python train.py --crop_scale_min=0.8 --mlp_ratio=3 --experts_per_token=2 --widths=[80, 160, 320] --lr=0.0024 --grad_clip=1.0 --steps=11500 --lr_schedule="cosine" --warmup_steps=2300
Rows from block 7 of a small multi-label image tagger, named by matrix and row number. Rows with one number within an expert belong to one neuron, the router's apart. Each number is 200 + 20 x the weight over its row's rms, rounded and kept within 0 to 999. All counts start at 0.
After each expert's rows are labels from the 100 images, of 14848, where the router gives the expert most weight on average: "strongest on" is what is common among them. Only what is clearly more common there than usual is listed. The data: close-ups of made-up surfaces with and without defects. In brackets: how many of the 100.
# router: router (model.blocks.7.mlp.router.weight, 8x160, trained with AdamW), inputs 80-159
# up: expert up (model.blocks.7.mlp.up, 8x80x160), inputs 80-159
# down: expert down (model.blocks.7.mlp.down, 8x160x80, transposed), outputs 80-159

# expert 5
router.5,193,214,177,188,192,156,208,154,192,214,174,200,174,196,186,183,207,172,213,182,201,227,204,215,215,215,213,195,185,208,236,242,197,244,191,182,165,167,202,187,225,192,198,202,183,175,201,234,214,207,223,204,209,220,191,202,175,190,188,169,203,226,185,201,177,165,204,238,188,225,202,187,185,220,193,199,195,178,200,238
up.0,188,217,202,151,219,173,210,232,200,244,216,197,226,185,213,220,192,205,170,231,204,190,189,214,196,202,190,193,226,172,220,168,194,195,186,195,190,210,216,181,216,203,201,182,217,209,189,247,163,199,178,193,176,223,176,236,224,215,185,194,218,215,244,197,172,227,222,199,245,178,216,204,177,179,211,217,181,186,207,206
down.0,226,174,208,195,179,173,208,202,175,201,195,185,201,184,189,187,188,201,229,188,215,220,165,188,210,204,209,186,193,214,213,192,219,184,195,161,209,222,210,217,234,195,193,174,219,150,209,219,182,217,179,199,185,202,185,178,213,164,187,230,198,190,206,216,211,230,190,211,189,181,228,195,226,206,185,145,216,217,193,199
up.1,214,169,187,215,192,177,185,197,181,194,229,201,206,218,191,207,182,203,170,183,205,213,178,171,212,171,204,216,204,223,209,195,194,158,225,208,217,182,202,202,179,188,190,210,220,199,204,210,179,215,220,179,166,244,205,208,189,178,227,236,184,226,213,210,179,186,227,213,196,204,191,219,185,203,206,206,190,188,164,147
down.1,207,210,167,205,193,197,213,208,233,190,193,209,217,225,197,209,180,210,216,183,217,204,187,161,182,169,219,186,173,172,184,206,244,224,213,224,231,181,225,196,176,155,165,184,192,216,207,239,149,161,204,219,219,191,195,206,192,217,186,193,225,207,177,210,212,176,212,213,252,192,179,212,201,194,215,253,181,225,212,171
up.2,210,190,204,199,196,192,176,202,207,181,226,218,193,171,224,212,184,211,196,206,190,191,207,184,164,211,196,187,188,229,178,158,236,201,185,201,198,182,200,221,219,191,252,193,218,204,204,203,191,225,167,186,206,190,214,163,198,216,212,179,218,207,236,197,226,191,235,199,207,166,169,140,185,208,192,207,189,209,215,205
down.2,194,209,213,220,188,211,213,180,203,208,195,212,230,179,178,191,192,174,164,229,197,179,207,213,185,171,169,195,212,187,222,190,183,226,248,184,205,168,211,200,193,161,195,184,193,193,236,181,215,176,184,234,195,212,238,181,180,244,183,201,197,172,190,227,188,221,202,218,226,235,216,225,213,212,171,219,228,196,208,193
up.3,199,170,188,195,178,214,236,154,196,180,180,174,213,182,199,201,190,200,195,203,210,193,203,176,189,173,159,173,226,204,188,218,219,173,193,178,212,193,244,205,210,204,203,226,183,170,228,205,206,207,250,197,228,205,225,233,235,239,192,196,206,196,187,198,218,202,175,220,194,243,214,227,201,195,157,232,191,209,190,197
down.3,198,218,209,214,217,199,163,171,222,215,227,198,207,217,197,194,188,227,229,186,216,211,206,180,208,175,181,178,233,205,184,218,212,156,242,220,224,193,196,250,198,216,180,176,212,212,195,222,205,182,247,222,230,178,202,212,246,204,189,205,166,193,196,193,155,185,220,209,175,207,198,201,204,218,217,234,206,174,220,211
strongest on: woven cloth (100); no defect (93); defect: none (93)

# expert 2
router.2,189,186,190,160,190,201,231,194,202,207,203,180,223,203,181,245,232,180,182,199,205,164,184,198,163,210,231,181,163,215,167,191,186,207,194,241,194,191,173,213,210,202,201,214,208,230,172,165,224,223,164,201,252,189,176,200,202,185,219,224,208,200,192,194,193,178,167,178,193,189,237,182,196,206,185,233,207,209,221,212
up.0,200,203,181,168,209,194,226,221,192,239,213,190,208,205,203,183,185,213,202,191,221,193,200,192,243,197,202,170,234,189,195,184,190,220,214,219,194,196,183,194,200,201,196,238,211,228,228,149,168,193,255,207,206,172,227,203,221,202,209,176,211,257,222,197,195,209,197,207,165,233,183,212,175,186,240,183,191,167,215,227
down.0,160,197,218,256,190,195,180,195,190,211,173,230,169,268,202,223,225,251,194,201,222,186,207,204,193,194,211,204,197,189,213,228,236,221,175,202,210,185,192,192,206,209,220,191,209,198,217,218,217,198,183,214,211,187,177,241,186,182,189,216,197,196,208,179,220,228,192,233,217,185,201,226,179,171,238,188,218,155,193,183
up.1,216,201,203,221,232,183,240,171,183,250,225,207,190,231,225,196,165,175,178,189,212,184,169,214,210,209,203,186,212,209,218,201,206,173,183,190,179,192,272,243,201,210,199,241,177,218,182,200,209,198,228,208,204,187,184,194,236,194,194,200,172,211,197,218,170,244,227,214,171,204,184,202,167,242,194,224,192,173,191,144
down.1,227,183,186,175,188,244,205,169,197,213,183,195,263,218,188,202,210,242,249,210,184,181,181,210,215,212,220,192,195,221,198,212,217,169,187,206,184,197,229,222,184,216,195,202,171,168,193,187,187,165,196,227,171,168,222,191,226,191,215,186,198,163,187,201,195,184,202,206,213,185,176,209,196,216,200,221,213,222,208,198
up.2,187,215,178,190,162,203,223,216,214,193,209,155,233,209,222,227,172,217,196,204,205,167,177,166,168,196,193,194,226,199,176,212,174,190,206,208,208,197,227,197,215,190,211,184,193,199,207,216,209,207,213,199,228,196,234,210,228,218,201,201,228,233,212,191,182,205,180,203,194,174,235,205,230,200,176,227,209,187,215,228
down.2,238,217,224,184,207,199,203,174,185,197,177,206,183,193,186,181,208,186,197,216,211,199,183,212,234,220,179,193,183,230,200,210,207,197,190,202,182,173,181,191,190,256,208,229,196,200,192,161,204,203,210,205,201,213,216,174,191,206,167,217,183,224,167,198,220,248,202,206,213,184,205,201,155,192,189,234,198,207,200,203
up.3,183,189,205,237,197,183,172,217,210,228,201,214,187,188,247,199,214,160,202,195,186,207,213,209,195,202,206,215,211,180,219,186,182,180,214,219,183,197,192,196,198,183,191,223,239,193,214,203,176,173,210,177,193,219,197,178,233,170,174,205,197,199,204,188,162,172,190,184,174,224,204,222,188,161,210,200,169,225,200,185
down.3,217,182,168,175,177,182,199,202,207,232,196,179,208,196,189,207,210,218,166,191,224,176,193,186,191,176,192,201,253,189,188,212,188,174,207,189,200,218,206,192,206,212,177,185,184,210,182,174,171,228,228,192,186,220,220,204,191,207,225,211,207,219,239,203,200,182,199,196,219,204,195,186,205,161,197,194,216,244,202,185
strongest on: stone (88); scratch (35)

# expert 6
router.6,219,215,194,221,186,207,174,193,208,164,242,199,223,160,200,199,199,176,176,184,225,219,176,178,239,196,211,213,232,228,211,167,202,214,188,195,199,223,192,231,207,196,207,177,199,207,175,184,203,213,171,198,185,207,216,242,189,210,197,226,190,185,197,208,193,211,187,172,209,193,203,227,227,194,234,204,225,245,224,165
up.0,205,186,195,225,190,204,151,209,192,219,211,221,179,183,205,182,200,219,191,229,218,218,174,164,216,190,186,210,196,187,224,190,179,185,188,186,224,215,169,195,183,171,232,180,141,213,235,196,203,206,168,200,207,185,184,172,173,218,182,173,183,228,202,218,187,210,228,198,202,200,201,207,222,208,234,170,247,228,197,166
down.0,226,219,209,210,198,186,224,176,197,177,193,194,207,202,211,233,174,216,212,172,256,191,175,217,201,177,205,228,206,211,245,184,233,201,205,193,177,172,185,177,211,199,204,172,215,192,214,173,180,185,233,226,229,205,211,194,208,184,203,192,154,251,218,183,182,182,217,196,183,176,168,215,236,214,177,206,229,188,188,168
up.1,192,179,196,196,215,196,187,233,227,244,211,199,199,168,224,149,245,215,208,205,206,234,174,186,206,195,180,189,193,202,217,181,199,172,185,199,170,207,220,220,195,185,222,172,183,170,182,230,181,222,188,210,174,218,183,237,198,197,205,237,202,201,226,214,183,202,194,196,223,210,195,245,217,213,234,193,160,186,214,188
down.1,219,206,200,158,178,217,170,218,212,184,189,201,208,168,191,225,179,166,208,180,247,223,187,217,193,207,202,180,198,235,211,183,183,192,204,206,182,208,178,186,171,192,182,224,194,185,185,225,233,212,217,175,192,232,206,197,202,191,173,195,200,199,192,190,213,168,190,205,227,186,209,196,153,209,191,209,187,208,191,231
up.2,188,189,198,204,174,207,176,203,246,198,189,205,203,230,181,206,206,247,207,214,289,175,188,192,172,200,186,157,213,204,195,194,228,134,158,194,152,220,205,198,196,217,179,211,207,217,214,152,217,231,207,189,186,204,215,208,206,176,206,197,170,194,222,195,215,174,197,197,199,173,238,237,211,197,208,181,194,188,197,203
down.2,221,196,214,249,202,181,197,227,191,180,227,196,194,201,223,166,196,177,218,204,228,190,191,208,225,198,194,225,182,183,184,180,216,236,215,227,195,164,239,238,217,189,192,192,202,194,189,216,224,220,208,176,219,150,204,213,178,208,212,189,188,190,178,190,166,177,214,193,231,190,203,196,206,233,203,188,191,185,194,205
up.3,171,187,207,191,195,226,197,202,207,199,241,204,164,218,173,205,197,193,219,215,220,224,185,194,294,184,191,182,190,224,223,189,195,183,210,212,229,165,207,199,243,239,210,202,169,203,223,186,192,213,187,171,190,193,182,227,188,182,171,240,172,211,195,198,181,188,198,198,238,215,194,191,219,198,175,241,184,197,182,206
down.3,226,210,178,227,203,185,177,218,240,167,213,213,186,207,204,204,218,233,166,196,171,212,211,182,170,193,219,210,196,172,222,209,204,224,216,198,225,192,210,219,214,175,201,194,206,219,195,205,217,207,164,173,204,209,179,161,204,167,178,165,189,222,212,210,178,188,183,194,174,218,256,201,210,213,194,195,227,175,207,194
strongest on: stone (100); no defect (52); defect: none (52)

# expert 4
router.4,204,203,205,184,192,181,211,197,217,166,208,184,176,211,211,182,180,230,219,186,200,171,188,209,187,212,202,184,178,200,205,211,193,181,180,175,221,210,215,223,159,194,166,166,213,194,215,214,200,210,209,171,220,214,201,176,250,173,192,211,184,153,215,220,217,191,219,241,160,197,190,219,199,198,206,197,188,226,129,186
up.0,184,196,209,177,199,215,219,207,199,198,180,196,209,183,231,184,204,199,187,185,217,192,212,194,185,215,178,209,182,176,180,229,188,168,193,201,210,225,159,201,201,188,179,202,180,215,227,184,199,236,249,194,198,202,195,242,244,189,185,194,203,225,209,180,201,195,207,226,204,187,231,193,209,213,184,203,183,192,211,236
down.0,207,212,221,195,223,174,203,212,225,193,214,221,232,164,204,209,178,186,208,211,209,215,181,205,200,201,187,206,213,184,245,215,162,230,240,192,203,165,187,186,216,209,212,212,185,199,201,172,204,249,216,186,246,203,189,224,192,201,196,199,178,181,188,173,188,151,197,184,205,212,185,223,180,192,182,209,184,233,190,193
up.1,215,189,225,234,218,214,215,217,198,154,224,207,200,161,206,201,201,179,203,194,181,206,216,230,201,188,173,223,225,209,212,166,204,182,203,201,245,196,211,169,179,211,177,202,228,184,198,204,208,194,164,227,205,213,224,196,161,215,180,184,184,168,174,200,183,189,211,202,220,215,169,192,182,186,196,177,203,214,193,153
down.1,189,198,186,223,169,165,204,202,222,209,208,202,218,164,214,211,199,179,203,227,209,201,194,214,172,213,196,206,212,209,206,178,201,204,187,220,203,223,189,194,200,178,236,236,220,188,180,210,220,206,200,189,175,206,216,201,223,172,179,186,175,220,196,186,170,161,195,229,223,204,214,197,201,213,179,204,212,174,241,219
up.2,217,195,192,230,203,208,197,204,201,188,214,229,212,160,219,194,209,174,194,195,206,195,221,204,197,179,228,209,152,220,188,222,200,164,203,218,230,189,262,203,199,209,203,191,220,207,193,213,200,196,198,194,166,194,214,192,193,139,201,201,161,185,183,191,206,241,200,180,194,170,178,187,227,214,205,201,214,216,214,248
down.2,170,223,195,172,189,187,247,183,210,207,191,198,159,196,192,214,235,178,176,193,216,222,205,207,200,184,192,199,195,202,211,194,214,184,196,221,184,189,193,209,191,195,173,186,185,220,173,195,188,173,195,197,182,227,173,251,208,208,172,173,201,207,239,209,207,208,229,207,193,181,194,203,184,217,198,194,203,187,206,218
up.3,216,189,187,193,195,185,227,206,206,218,217,217,208,225,188,208,242,209,190,189,199,207,213,220,232,189,206,204,225,182,202,191,164,207,213,196,201,203,168,219,211,210,164,152,190,196,199,207,209,157,242,213,208,178,198,197,193,216,217,188,214,207,188,187,247,249,176,215,193,206,211,211,222,203,222,242,169,208,166,218
down.3,239,165,207,198,165,212,191,217,188,203,237,213,184,173,232,215,180,179,152,267,230,187,229,197,190,205,213,180,229,199,220,184,169,173,220,225,233,205,202,191,196,184,224,255,235,188,189,223,196,215,209,220,170,197,164,196,181,227,200,213,202,212,215,194,210,165,185,173,218,201,211,150,183,198,206,187,205,189,223,172
strongest on: carpet (100); no defect (85); defect: none (85)

# expert 1
router.1,234,183,208,198,207,172,177,241,210,203,185,225,201,204,233,156,194,201,242,230,208,220,199,195,229,185,199,185,206,180,180,208,217,166,172,194,222,184,226,169,207,201,191,220,221,217,206,201,187,219,205,178,157,214,224,209,183,187,129,167,189,210,178,190,218,198,260,223,215,154,190,166,197,167,220,219,208,221,216,195
up.0,217,187,187,162,200,217,183,192,182,196,226,213,215,156,188,227,188,163,176,218,169,227,197,169,198,192,209,220,187,209,207,179,202,215,179,212,209,210,173,175,222,224,221,226,188,189,210,209,202,180,220,202,162,207,199,193,176,217,241,187,219,233,174,199,231,228,213,204,242,173,220,227,209,187,191,174,205,208,252,208
down.0,196,173,207,171,197,202,222,186,187,201,204,182,193,200,182,217,188,222,236,182,196,205,193,191,214,182,188,172,230,199,225,182,205,199,219,192,207,198,208,247,251,213,180,171,207,217,179,218,204,195,190,219,220,190,191,192,184,168,205,182,212,168,190,209,201,249,209,194,180,198,185,199,194,220,247,202,202,237,196,210
up.1,192,183,193,176,186,179,184,222,239,188,213,188,193,205,214,222,204,197,229,183,188,191,197,189,174,201,214,188,189,211,182,206,194,179,209,173,214,190,224,212,203,214,186,192,180,204,242,225,214,206,244,210,191,207,194,255,226,192,201,185,205,219,208,197,203,185,200,197,199,186,175,151,190,215,173,239,224,233,186,189
down.1,176,199,216,198,191,202,229,207,171,205,204,211,185,210,218,187,196,194,206,163,186,191,185,212,234,191,189,171,172,190,178,201,221,202,188,188,202,158,218,202,213,214,179,235,191,214,201,183,163,195,209,180,182,224,190,201,197,191,204,256,211,255,180,204,181,224,186,216,213,180,227,214,200,244,213,233,213,236,192,220
up.2,204,219,197,186,211,202,208,181,191,242,203,210,203,169,218,182,222,191,198,196,187,214,203,168,152,217,213,195,221,179,167,195,181,193,224,196,214,201,183,187,215,157,200,174,189,203,195,255,198,183,222,184,190,221,195,176,235,208,173,167,214,192,212,207,174,190,229,209,217,222,222,222,222,203,262,237,226,212,195,202
down.2,179,183,188,232,215,195,203,241,232,210,201,208,205,169,172,187,200,206,185,188,214,216,212,183,217,219,215,210,179,183,218,195,228,198,211,222,178,231,186,232,154,186,219,165,223,203,168,215,206,229,195,166,191,169,198,184,196,179,186,158,218,202,193,195,177,200,220,215,197,208,172,182,173,223,179,188,204,206,188,179
up.3,193,195,190,201,195,197,173,229,184,196,195,221,204,185,187,186,180,191,240,214,187,211,210,190,212,215,182,156,198,213,194,173,200,163,208,190,196,187,234,166,149,215,207,201,219,242,181,220,183,217,179,209,156,205,205,200,189,234,187,225,143,236,211,197,212,190,214,216,212,177,214,223,249,226,201,234,176,180,182,239
down.3,197,210,178,238,204,185,187,180,226,217,179,195,180,218,184,207,181,204,205,210,143,162,187,213,177,160,209,171,255,186,209,211,189,220,183,166,227,209,178,198,204,216,195,197,229,201,169,183,196,190,174,207,212,216,186,181,195,205,235,218,209,224,204,199,172,205,198,171,205,180,252,224,205,195,170,200,209,209,224,230
strongest on: leather (100); no defect (83); defect: none (83)

# expert 7
router.7,182,194,198,220,178,203,225,216,214,219,156,228,173,187,238,209,212,178,227,190,196,239,199,216,161,181,229,206,186,170,222,208,159,200,208,184,185,196,218,215,196,186,234,182,169,180,223,182,195,173,218,191,213,173,218,181,211,168,239,218,197,226,218,194,198,183,195,176,243,203,194,201,198,208,176,203,172,218,217,212
up.0,200,203,199,204,196,220,199,224,199,192,160,181,204,187,235,192,164,190,165,205,186,179,174,193,206,208,236,198,199,237,220,221,199,156,165,180,229,193,235,211,201,223,211,192,200,173,184,211,197,203,159,195,180,198,205,175,211,173,169,165,225,169,187,185,218,209,216,199,164,206,179,201,187,223,191,214,205,177,185,200
down.0,180,176,220,206,250,180,181,204,210,213,238,203,181,180,173,195,220,204,168,212,177,237,246,223,214,190,221,188,178,172,167,219,205,157,196,191,173,205,192,200,215,198,205,209,180,202,220,195,187,182,190,215,213,197,221,207,201,216,177,225,190,207,180,209,181,169,204,175,201,223,200,175,211,217,178,190,233,214,181,199
up.1,204,168,210,221,204,207,187,215,189,198,191,188,197,189,203,169,226,189,190,195,223,205,209,187,186,210,202,192,209,210,204,203,199,225,189,186,195,204,204,157,211,197,199,189,218,167,214,170,187,193,203,233,183,181,191,198,182,181,215,191,183,147,211,184,198,224,216,278,206,193,193,198,210,164,206,196,210,201,192,194
down.1,186,241,213,195,223,184,208,202,176,172,178,202,216,204,208,218,219,205,192,192,202,218,211,178,214,220,230,182,181,199,209,233,202,256,209,220,198,191,167,190,215,235,219,198,195,233,178,225,221,202,210,216,179,197,164,182,217,175,203,190,192,214,210,200,217,207,223,188,197,221,213,216,205,197,211,186,213,176,216,156
up.2,203,227,193,217,218,170,208,201,199,166,195,214,197,231,193,165,212,186,214,212,199,212,191,185,198,208,225,219,209,149,228,162,208,208,208,159,195,211,226,218,217,160,190,235,208,177,171,230,211,177,219,200,195,199,172,181,219,203,165,204,205,140,214,202,201,202,195,207,236,207,230,211,158,231,209,198,188,224,181,182
down.2,188,188,192,196,220,185,189,191,210,231,213,197,197,184,242,190,194,199,217,236,200,197,170,196,166,229,215,181,132,201,175,212,194,194,212,225,177,196,199,220,174,225,189,231,213,209,220,206,198,207,206,178,217,216,200,202,187,181,217,213,196,229,180,198,186,201,222,212,237,151,179,191,198,167,205,165,234,199,190,193
up.3,220,207,192,218,208,222,233,236,217,177,162,183,224,169,175,203,194,191,169,197,196,183,222,171,198,201,188,221,192,233,150,170,186,233,213,206,208,203,221,211,207,209,220,200,209,229,212,205,194,193,176,214,196,204,198,189,191,174,211,208,209,194,197,204,202,197,181,161,175,211,206,189,216,158,173,199,213,201,201,143
down.3,155,229,184,203,210,172,176,213,218,208,260,210,180,183,210,240,190,202,197,174,198,182,217,181,192,170,227,206,201,173,213,185,208,209,226,198,258,168,179,197,228,217,218,200,170,199,189,168,165,180,209,226,213,206,189,180,226,211,191,156,203,176,215,199,175,193,177,228,213,193,205,223,193,222,178,159,194,192,220,206
strongest on: brushed metal (100); no defect (64); defect: none (64); smear (36)

# expert 3
router.3,183,220,199,143,210,201,195,215,180,234,183,207,220,216,187,157,185,219,189,224,165,180,190,200,212,176,151,170,208,181,175,202,214,250,213,185,228,200,205,194,211,205,189,165,208,171,227,201,217,165,196,189,192,199,187,204,212,238,240,217,195,191,163,195,173,227,205,202,196,220,203,223,216,226,199,212,210,219,203,220
up.0,214,212,174,212,212,194,187,184,206,189,186,200,178,214,171,192,186,206,210,188,251,168,197,196,269,226,187,189,205,187,260,190,193,214,210,193,196,212,188,201,213,204,185,217,210,195,208,217,224,192,201,191,278,216,182,162,202,214,215,209,205,176,222,182,195,254,182,186,212,183,173,191,185,217,245,215,143,204,181,180
down.0,188,189,235,179,205,215,198,192,186,215,195,217,198,177,168,192,218,191,193,193,174,224,208,234,192,167,211,197,205,203,241,223,175,215,241,189,208,229,215,186,190,220,188,169,208,186,211,228,196,192,223,175,179,235,195,182,213,205,182,193,178,231,209,211,207,165,191,199,198,176,229,166,208,167,236,190,224,218,176,201
up.1,194,221,187,208,178,198,205,172,220,183,191,196,227,183,195,190,167,196,210,198,207,226,193,172,243,207,196,198,181,219,191,199,201,241,220,193,177,226,132,242,189,181,233,204,163,225,238,212,192,175,161,195,222,211,236,235,217,193,186,219,220,168,203,218,183,199,184,181,220,221,191,195,236,203,214,193,179,214,210,197
down.1,219,170,215,197,187,241,215,199,243,205,179,231,198,233,171,219,156,248,182,214,176,228,218,213,185,221,185,176,208,177,203,202,203,242,179,162,176,204,215,190,188,190,185,216,187,207,175,174,217,197,188,212,201,203,207,177,211,215,203,201,208,217,181,220,185,174,188,185,194,204,200,197,193,203,175,185,221,161,169,182
up.2,192,206,200,182,201,209,213,179,207,137,229,209,208,193,171,191,187,183,202,186,223,207,178,183,232,216,216,177,191,189,221,205,218,185,163,185,195,194,185,188,171,243,226,202,224,195,194,192,201,212,181,204,220,229,191,187,217,273,248,206,209,214,216,208,187,196,181,188,233,188,196,211,196,211,175,210,157,215,155,202
down.2,157,219,207,192,227,165,165,185,203,181,214,223,213,235,234,180,230,186,176,221,187,180,172,204,233,197,202,204,190,195,187,202,219,173,213,193,211,224,217,168,220,180,175,236,185,208,193,180,180,214,223,176,175,199,186,208,206,188,185,194,213,191,224,202,224,207,215,222,172,197,201,219,177,175,197,210,203,193,174,205
up.3,187,192,205,216,203,223,241,229,198,183,210,204,192,193,169,162,181,226,224,200,204,204,192,203,235,187,184,192,208,194,214,191,205,184,188,167,228,232,215,190,234,207,197,203,205,210,189,218,209,215,177,222,176,203,223,163,173,210,234,189,212,227,194,205,210,212,244,221,175,189,221,205,183,203,235,186,195,160,199,197
down.3,208,220,195,210,213,198,193,216,202,197,202,248,217,192,200,186,228,180,202,201,217,204,214,212,190,178,177,215,226,207,206,182,201,249,178,168,169,229,192,233,196,174,154,180,208,241,182,192,189,219,180,170,199,247,220,227,229,201,171,176,206,186,238,209,205,194,221,207,198,184,179,208,211,214,179,236,202,181,210,204
strongest on: wood (80); no defect (58); defect: none (58)

# expert 0
router.0,220,174,163,240,227,241,164,185,190,201,230,188,184,210,184,239,220,201,213,195,177,217,234,199,188,198,185,213,221,190,192,199,221,154,213,222,207,210,169,186,200,254,204,238,214,228,195,210,181,169,193,224,179,211,215,207,194,221,195,191,225,215,189,178,183,206,196,194,215,190,178,239,186,159,190,157,195,160,217,198
up.0,209,212,215,207,195,209,197,169,197,202,213,192,182,156,209,178,231,165,223,195,211,201,219,181,221,231,201,192,175,192,189,180,189,204,206,214,207,196,202,194,224,239,242,192,222,227,218,180,195,228,193,199,179,185,216,193,239,200,233,181,187,230,177,192,188,197,186,182,182,194,176,178,192,212,225,190,223,164,212,235
down.0,220,183,215,189,184,189,207,189,219,177,162,184,209,171,219,200,185,198,212,219,197,211,182,193,185,211,178,196,203,211,205,208,170,214,221,206,216,191,181,214,191,227,188,181,173,207,207,206,192,194,162,229,210,187,205,220,209,241,195,188,221,110,185,231,237,234,244,204,235,173,242,187,234,203,215,208,217,179,187,204
up.1,218,203,188,186,199,180,179,209,223,204,201,199,205,183,208,265,168,188,191,171,200,209,225,183,174,229,209,215,179,221,226,234,199,219,194,196,218,179,194,224,157,209,228,198,196,216,205,211,192,213,198,222,221,256,213,181,175,188,227,242,208,204,191,219,198,196,203,199,184,205,148,165,202,196,218,198,226,216,173,174
down.1,216,205,152,200,202,203,205,186,199,236,182,169,214,188,202,177,207,200,198,183,164,193,192,211,200,182,225,161,222,211,199,212,212,215,200,178,203,222,204,219,179,214,221,206,199,225,177,195,195,218,225,233,217,207,225,177,197,200,218,224,220,203,216,202,187,180,187,195,212,221,228,186,197,164,218,173,202,229,234,239
up.2,220,243,193,182,188,209,143,227,219,184,200,189,240,201,213,183,170,195,174,196,165,203,199,202,205,196,133,205,234,182,177,215,213,241,234,205,196,215,197,201,203,197,181,221,215,193,208,207,211,168,223,211,178,189,208,193,224,235,182,175,224,187,196,207,196,203,213,191,220,199,205,198,194,202,201,238,239,205,222,200
down.2,190,179,217,192,196,184,241,215,216,179,190,201,205,209,168,237,226,217,196,194,200,236,200,208,217,179,236,240,166,201,221,176,205,194,178,220,204,182,191,201,200,158,222,185,227,205,201,214,185,171,187,197,190,229,209,204,235,174,193,181,183,214,209,181,183,179,223,210,191,163,216,236,248,189,165,201,232,181,172,182
up.3,204,213,208,210,205,224,205,218,221,175,206,222,202,158,207,178,181,188,190,194,185,186,189,202,195,219,203,205,201,207,185,174,209,198,166,194,211,210,238,180,121,212,167,191,200,182,201,222,228,209,204,217,211,197,202,205,196,169,180,224,178,179,192,214,230,221,209,235,217,201,202,226,180,234,244,201,192,184,210,195
down.3,217,220,189,229,194,205,202,216,209,212,174,168,216,181,187,176,169,178,208,192,168,167,190,200,202,148,213,187,242,218,194,219,228,183,173,192,212,216,213,189,218,195,191,223,215,211,195,171,171,172,198,222,194,198,181,176,209,220,197,207,236,231,169,243,193,251,161,199,169,185,216,203,215,194,195,169,194,234,211,220
strongest on: circuit traces (91); stain (49)